From a checkpoint of a small contrastive image-text model.
Model: text encoder width 128, text encoder layers 6.
Data: trained on simulated fluorescence microscopy of cells, 195000 training examples.
Rows from block 9 of the image encoder of a small contrastive image-text model, named by matrix and row number. Rows with one number belong to one neuron. Each number is 128 + 32 x the weight over its row's rms, rounded and kept within 0 to 255. All counts start at 0. Numbers have three digits each.
After each neuron's rows are labels from the 100 images, of 14976, where the neuron reaches its largest size: "lies over" is the class under the peak. Only what is clearly more common there than usual is listed. The data: simulated fluorescence microscopy of cells.
# gate: MLP gate (encoder.blocks.9.mlp.gate.weight, 640x160), inputs 0-79
# fc1: MLP up (encoder.blocks.9.mlp.fc1.weight, 640x160), inputs 0-79
# fc2: MLP down (encoder.blocks.9.mlp.fc2.weight, 160x640, transposed), outputs 0-79

gate.345:127151106082153128126085101128126114134128092076081100119124128163119071135122118128101178113112033128110128120128157071140194183093124132142124048087168127140128140122164094144180145120137138197097092142124040083177144155115092091198151158
fc1.345:128084149146126128157126156128150145123128163192234157117137132121136138134143134110155107148138172127137102138147110168144062097169064133106140111202064133098129098123130098108123107139143129084116118116127140195123096127125159190041062112
fc2.345:096119151129103128135148221164167128158175122143133141140159152083153162068069098040103115071139144185128207135169079128111136098129111090095076140107128154125196055172135147144131102109137038135128210172150199105128133118105128134103130195
lies over: cytoplasm

gate.379:105187095129175146139163130196214109128186098116055068115145161159131154142107128128112204143082073128098146128132134118108125132079060115137074117119134137183128130168126102139153146115096128133122128153131080116170128126158124125146159099
fc1.379:067222120119155144144133140166142113099208142126087073088153144162169136153111091119124195157128101126128157123120131066128152129117125091151090128084139125128128134111128136131153128102154128106118067128128084103132083136128079087130132109
fc2.379:143033184113115214128128116121142099128141084173165113095110104128139111091105131128078087128160069089203093128137137140150058109128066128094092137130183137119118112140072094048126138128112184109108131128162189196077130144095128174117128206
lies over: cytoplasm

gate.346:130198096145172136123191119147156083171129112136140128135117192126143128190145167169155172167114057134082107111128133112146119170114090185147165101182138109134062183136138096210117104145101156144080088151101121136146119105151096151120135087
fc1.346:112089128141032111092119135108123135117149189176119112127100099121107175103131098096140117122157173158141130128102103106134200116168164133170128152128037112129159141191128227097099161156218075120174125139093124086160110167120161104080127116
fc2.346:151128148180116134105151137096140145162155058132188174099144147168128078126136104088046118132150184125132178164146165145154082060129128112073089196092127072144183126077099116106136092140124128108128169128136176091138122158169143105149136198
lies over: nucleus

gate.155:128119128069103066090150162124146128153090143138128128169092079138132123126030128151101149152113110122124128096161146080128163128128092094209099103128100137118121142128156094123111113097165166152186108188112042128075231128113123162128111112
fc1.155:133114128128128122235096128092167130153175204164113128137077173169132175128128128090128128145050055086079092058134128075124112185128128143128092161165128161130183120128100089097128099155090122143110140078154077148128128081116146128199128150
fc2.155:128133128128128128099095108138096128196111128079244086110115167142128105151121128128121140145142133099099128132108165130119084127106128127086128128134097128128124128128128105071128160128176128078119128163072128115090027162128070177170128128
lies over: nucleus

gate.221:078121104128128123107109125130120093128185128128106128078177171147128061115127128128128220128083134138128135102188100073128128161093128141120194000098094128128107108161172158244098127100123146135092175123100085162128128093128128128099128169
fc1.221:128096129162135126128164130155129082128096128112127116154126131152065180130127111128128076075146128128139227128054128165106112080188123128139117185126128104128130114094117116067124128062169132128128044177201172110128126128137094104153128148
fc2.221:089128128174117180142134133134154136128162087137104119041125143159185097128132091126128131159052114100137163076209109106128079137095128128128128111102128112113135141136128154134128151128128128063117134149128128114162128154128128123128128152
lies over: cytoplasm

gate.334:185148101151128128128143143148118128128128093082072128128090150136163120062128132189128182157145154120128145128091147092185144128128128199158120128173156088128159158122099064114122115096068185157128103113128141166121111128116081128162147136
fc1.334:128117115113131128132167135142128081128128131128173106128142128190087104091128128128157128128161174066180128083119194128128128124147052128092180128114128110128133162170128128128053146021128089128163102128128131128151117128128128165128099128
fc2.334:128133111173128129125114130154175198141170128135195118128128128141082074128128164128063095145137041165160103128127112128128099098128128193113094134164128037080128121146167128091052191128108189151149128143165131128168138110069109116128079107
lies over: cytoplasm

gate.279:122136076128112124163138138092153118161168132128064063125102208127080128124139128128128130128082116128123129149128030128182144128128089084235092128129176150205127086128088172128108128134128052140190130187135116089128099157118112076128151188
fc1.279:034193071137093148126131129155096087166128112127112164155146129130144091127127092074108169083129127104069129164134011147190143107106128095156080150182130129134128170174071098140152130121158100130130128195125129127140092156084157098044169175
fc2.279:128070150067105215113127051138155157127137131128127160135091092107133101100086143127094128180133042072136056093121146096105074172126144154161133101211133127127142094127127132105053129135127127168074129106158137131071097126128129096143077094
lies over: cytoplasm

gate.77:117111060128128101128195199094135122135174128128118093088118128133202149134118128078190128183081083111128097096165128128130156121142145128192119157094047060195132128203130114128128128119128132104130128181094137126096127171098132110117160081
fc1.77:128128128147191102210080128128064118085156099106109105128095072142112128128128144128176066140142066128087113117128142082128126074128100177175236147128118160069128128098128180128144158087128128128059160058169104153128144136087107121128121153
fc2.77:128128128134202127104179151109157107127128104088135109128128188122127128128128137092126128133218201146133104128152180120105125128082163072096163132128155106184128190128151127077108117128052120134138088128140124066189129131071146128128127099
lies over: cytoplasm

gate.2:164100063128128130088131116109155182178099119066112091069085171130128157128168128128152128127128128128128161119128050169142130164121159135171121128142128141128128175170205173128186170065076128128150143187066128128128128128128152128128123150
fc1.2:112130160128064123090128089131097102128111128056144177093156132133128159125149135128129092129126062089128149110093128176157077066091128087156077127070091084131164142128163120109127108103123130129080095156166191124154128168098128184082122171
fc2.2:194125081128126138078125116098050203127102171093128082187090157138149128169130128127129171111199128134102108130089154117133161133128129128127119077179126083061127186127098055103126154165129079126106124135106145108096120129128133104178131144
lies over: cytoplasm

gate.87:128128128128150173074180128120128128128118180128072066128090166101128169130128112128099128138128110128128177131107128128160108170128128128168159128135117070138077128150128128142111154055054191192082128124128130100128063122128128128080142094
fc1.87:079110122098082163117146128155097086183108167176162175128128128118188128128125128084128141186108108180129128128128086128128141128180120128128128128104097155170114206089148111181111197142128176128128062196063107158148128128128128081057131128
fc2.87:107089132128192147105126175077157151188129079059120128128097161105129149128205118110128128079128102128097156165189128166144183130102184151128128164047109126188102136077138129128184142128128130110128088089128207134128139184107142135127146187
lies over: cytoplasm

gate.153:107147131128146052128196146160129148179105126098164110128128134130160138185058128197080104128128111128130146004128163128059108139128119172163121166164128147129117144127214119128128128118128168137178074139130099163087146154128116140111105127
fc1.153:128106169098147178128081070128118128076143156128104079157130102128059082140147112108214146191154129128149162134128087080109149109128128128128155128149059175129131125177128092153116106128128096195159128128180129128128104140128118089128148128
fc2.153:140192128189128078136164168129199115214146120153128084090110192123126139128128157108120128128116128153093195118123067093128128047128128079113128141152087073128129136128128124128089098140053128071143171166128102096128128219148061119114139122
lies over: cytoplasm

gate.601:154100071213129128082175128133129049179151188111106127137085128142139112128148173233133165150079125130181128125087122081156152133128157130160148043152101126203082120138132189179153163103137104115128128182122128107128112147128143128095174096
fc1.601:116103078121154079135154128180111148128087177071148128103181098133072108128109137149087140134118128135112099067128176128080128114130095128149093128062117133127155098108170103193207153091096139166139186128145101128137128116112052102171128093
fc2.601:140091133082128039151154128128164057118128071161128154095128130156115143118122083141111110128112149114128106046128154161084181128128106128147178128176131148163107098164138128132102128134112120179066152123104102221106126153123148186139078094
lies over: nucleus

gate.74:101167054176208058128167159129186129128056085066130106106145161133128155158128186128155128184167127128069128128113167128079104112071128128102146128128128088128125182117128131111077168011128111119128137082160121118165078097085057122128150061
fc1.74:081182110081172095128146130150131080128059166128128141099128171155128165129106141128159158231128128084151099128099128131128128138089113156128132201138166129128127159140128128128128078090078128128098149093124128141128145079116013117184128046
fc2.74:161128122059141155152088079137128175128128128128128131120118177128118136125090208147156140154132107104100129127127083128128095204113128090128195128155128128128110128207145128128128159168121128128128204078163128172079130073097128119115127128
lies over: cytoplasm

gate.76:128128040126128109128248125163129092128140120128093122108118128135162123126051131163181137138084117128128126127183120088129128115090038163129118112126124156105166115129190128175120134082060117163128108139072168121137077149127128099128128116
fc1.76:128131128128128109126162091070190115084052163142201130136105078141128128107128079082068172127129089126130108100106132155128133082200128156168178128128148167135128123128135124047100134075188105133095173134134185097149121133130085130134135128
fc2.76:128089077133128165059127129073135128098128132129182160128075134128136153128154131130153093187100187135146050155142170180136164157126128128095153128149204189128128095125160116184086121128108030125128097077128128154147116095169168098133132147
lies over: nucleus

gate.460:084108080128133136098084075128128161128128128092082158056128128128188104108128119128105196148053103122128128141186076085146141141053112174135121097098057137136073128122161163201111141110091128119128173130065128136136169097128100167125128128
fc1.460:184150128135147112101142128128092149168128128128128110146119094117063180148128085113128112085189128189142128127081126188100161075166192109171075148148128138158166128160125128077126128128170128128117128128129128086105045128116110137105128128
fc2.460:090088123133144168123146128128145131090181123171128128082128124156181128108108117106065150156047128086128146128236099061114089083076112155124108128093128111126129120162083164128128141104140158112128132141128128130155188122109128177121128219
lies over: nucleus

gate.306:069199089145180126076160155130096032128128123090062081159127203103118128127150154172141163158126220145128117120092124057156150135127128147161102097152082122189128128176145150173115092091110051130135108215101138091135126128114108126128128150
fc1.306:112103187082133063149140157196116166128128065088150118089183063101102080119128112117105105064128115081146200090141152186112094087128128125121138131128128156127128068090134102115143128082148132128128146104150139128100159090112101112130078152
fc2.306:152076128128128138128128140182191100132122116153122129069095152128128154068128128108076070131128212148112115106128142186103128112126079090082148166135173160128152105134178128081128059118137123141121140154165109147168105135128128128119128104
lies over: cytoplasm

gate.611:128128138128133043043158128147124087156126107072120128129091160178079115117128131132131185128118137137166128110128062114128128109167077128136130128135159132210043141125155142138118141093160136146178118154162089156088153151110099131051057063
fc1.611:128077142145075190179061132147145129089154144191097149087128132046125137142174120108109104110128151128101123190115161095128147170102177135072128128128132128077249133122128159125128128162137128105108154074130148137174079081175111128185147147
fc2.611:128177132191092127095154158090195126200147068148135115090128158193112141147135128128128121144128166129104168128150128128108105137140150158117100176205087021141139116146095128069061113128100126057138143154108130131151112152133110128128082128
lies over: nucleus

gate.248:162091128097079155086075141153158143138126144170117150108172098101141156125144137085160115162114171181147071151161156084120096045145154171147134096109122122095159121132136182132117149158159130146078137121172038141140168079178134101163140165
fc1.248:109166116129191100154170146112124088125146103127124119133061150190123077151120150133084157107076082114115155077126080154173204185091148063127126150168140090164122149131131088139157140081112120107168068166108146112137082161123123127061155073
fc2.248:161119114155132180178082188121124102102127040147131130137186125134146116152195157120152127167143185108192115139161172071100092135107141126111113117120096151132164114126097131124119135124122108059057159130171165117150184106089143100173133152
lies over: cytoplasm

gate.412:055128128147128195128196095119208097093128156108074120128160129092132109128080159122134128118061072127151092063128134128106170127055082163131120105122135094140121082173128128128115166157128128162178161128081129127154137151176128125128130114
fc1.412:126097177087180083128114078127103175080083129128137128122121145110192101092151156128106154129129097095128128084128181191128097197128124179128106072198163128128128144153146199224103120075058106128168128127129116128142107128102066088142163128
fc2.412:146076134104131077174178128085128172126129128138173128128154149127105128085081121108126128125153095167177114129045128201099132129128128104128128155129128179124083131099099131128128147129165128093128127141128090091083149152158177100128131127
lies over: cytoplasm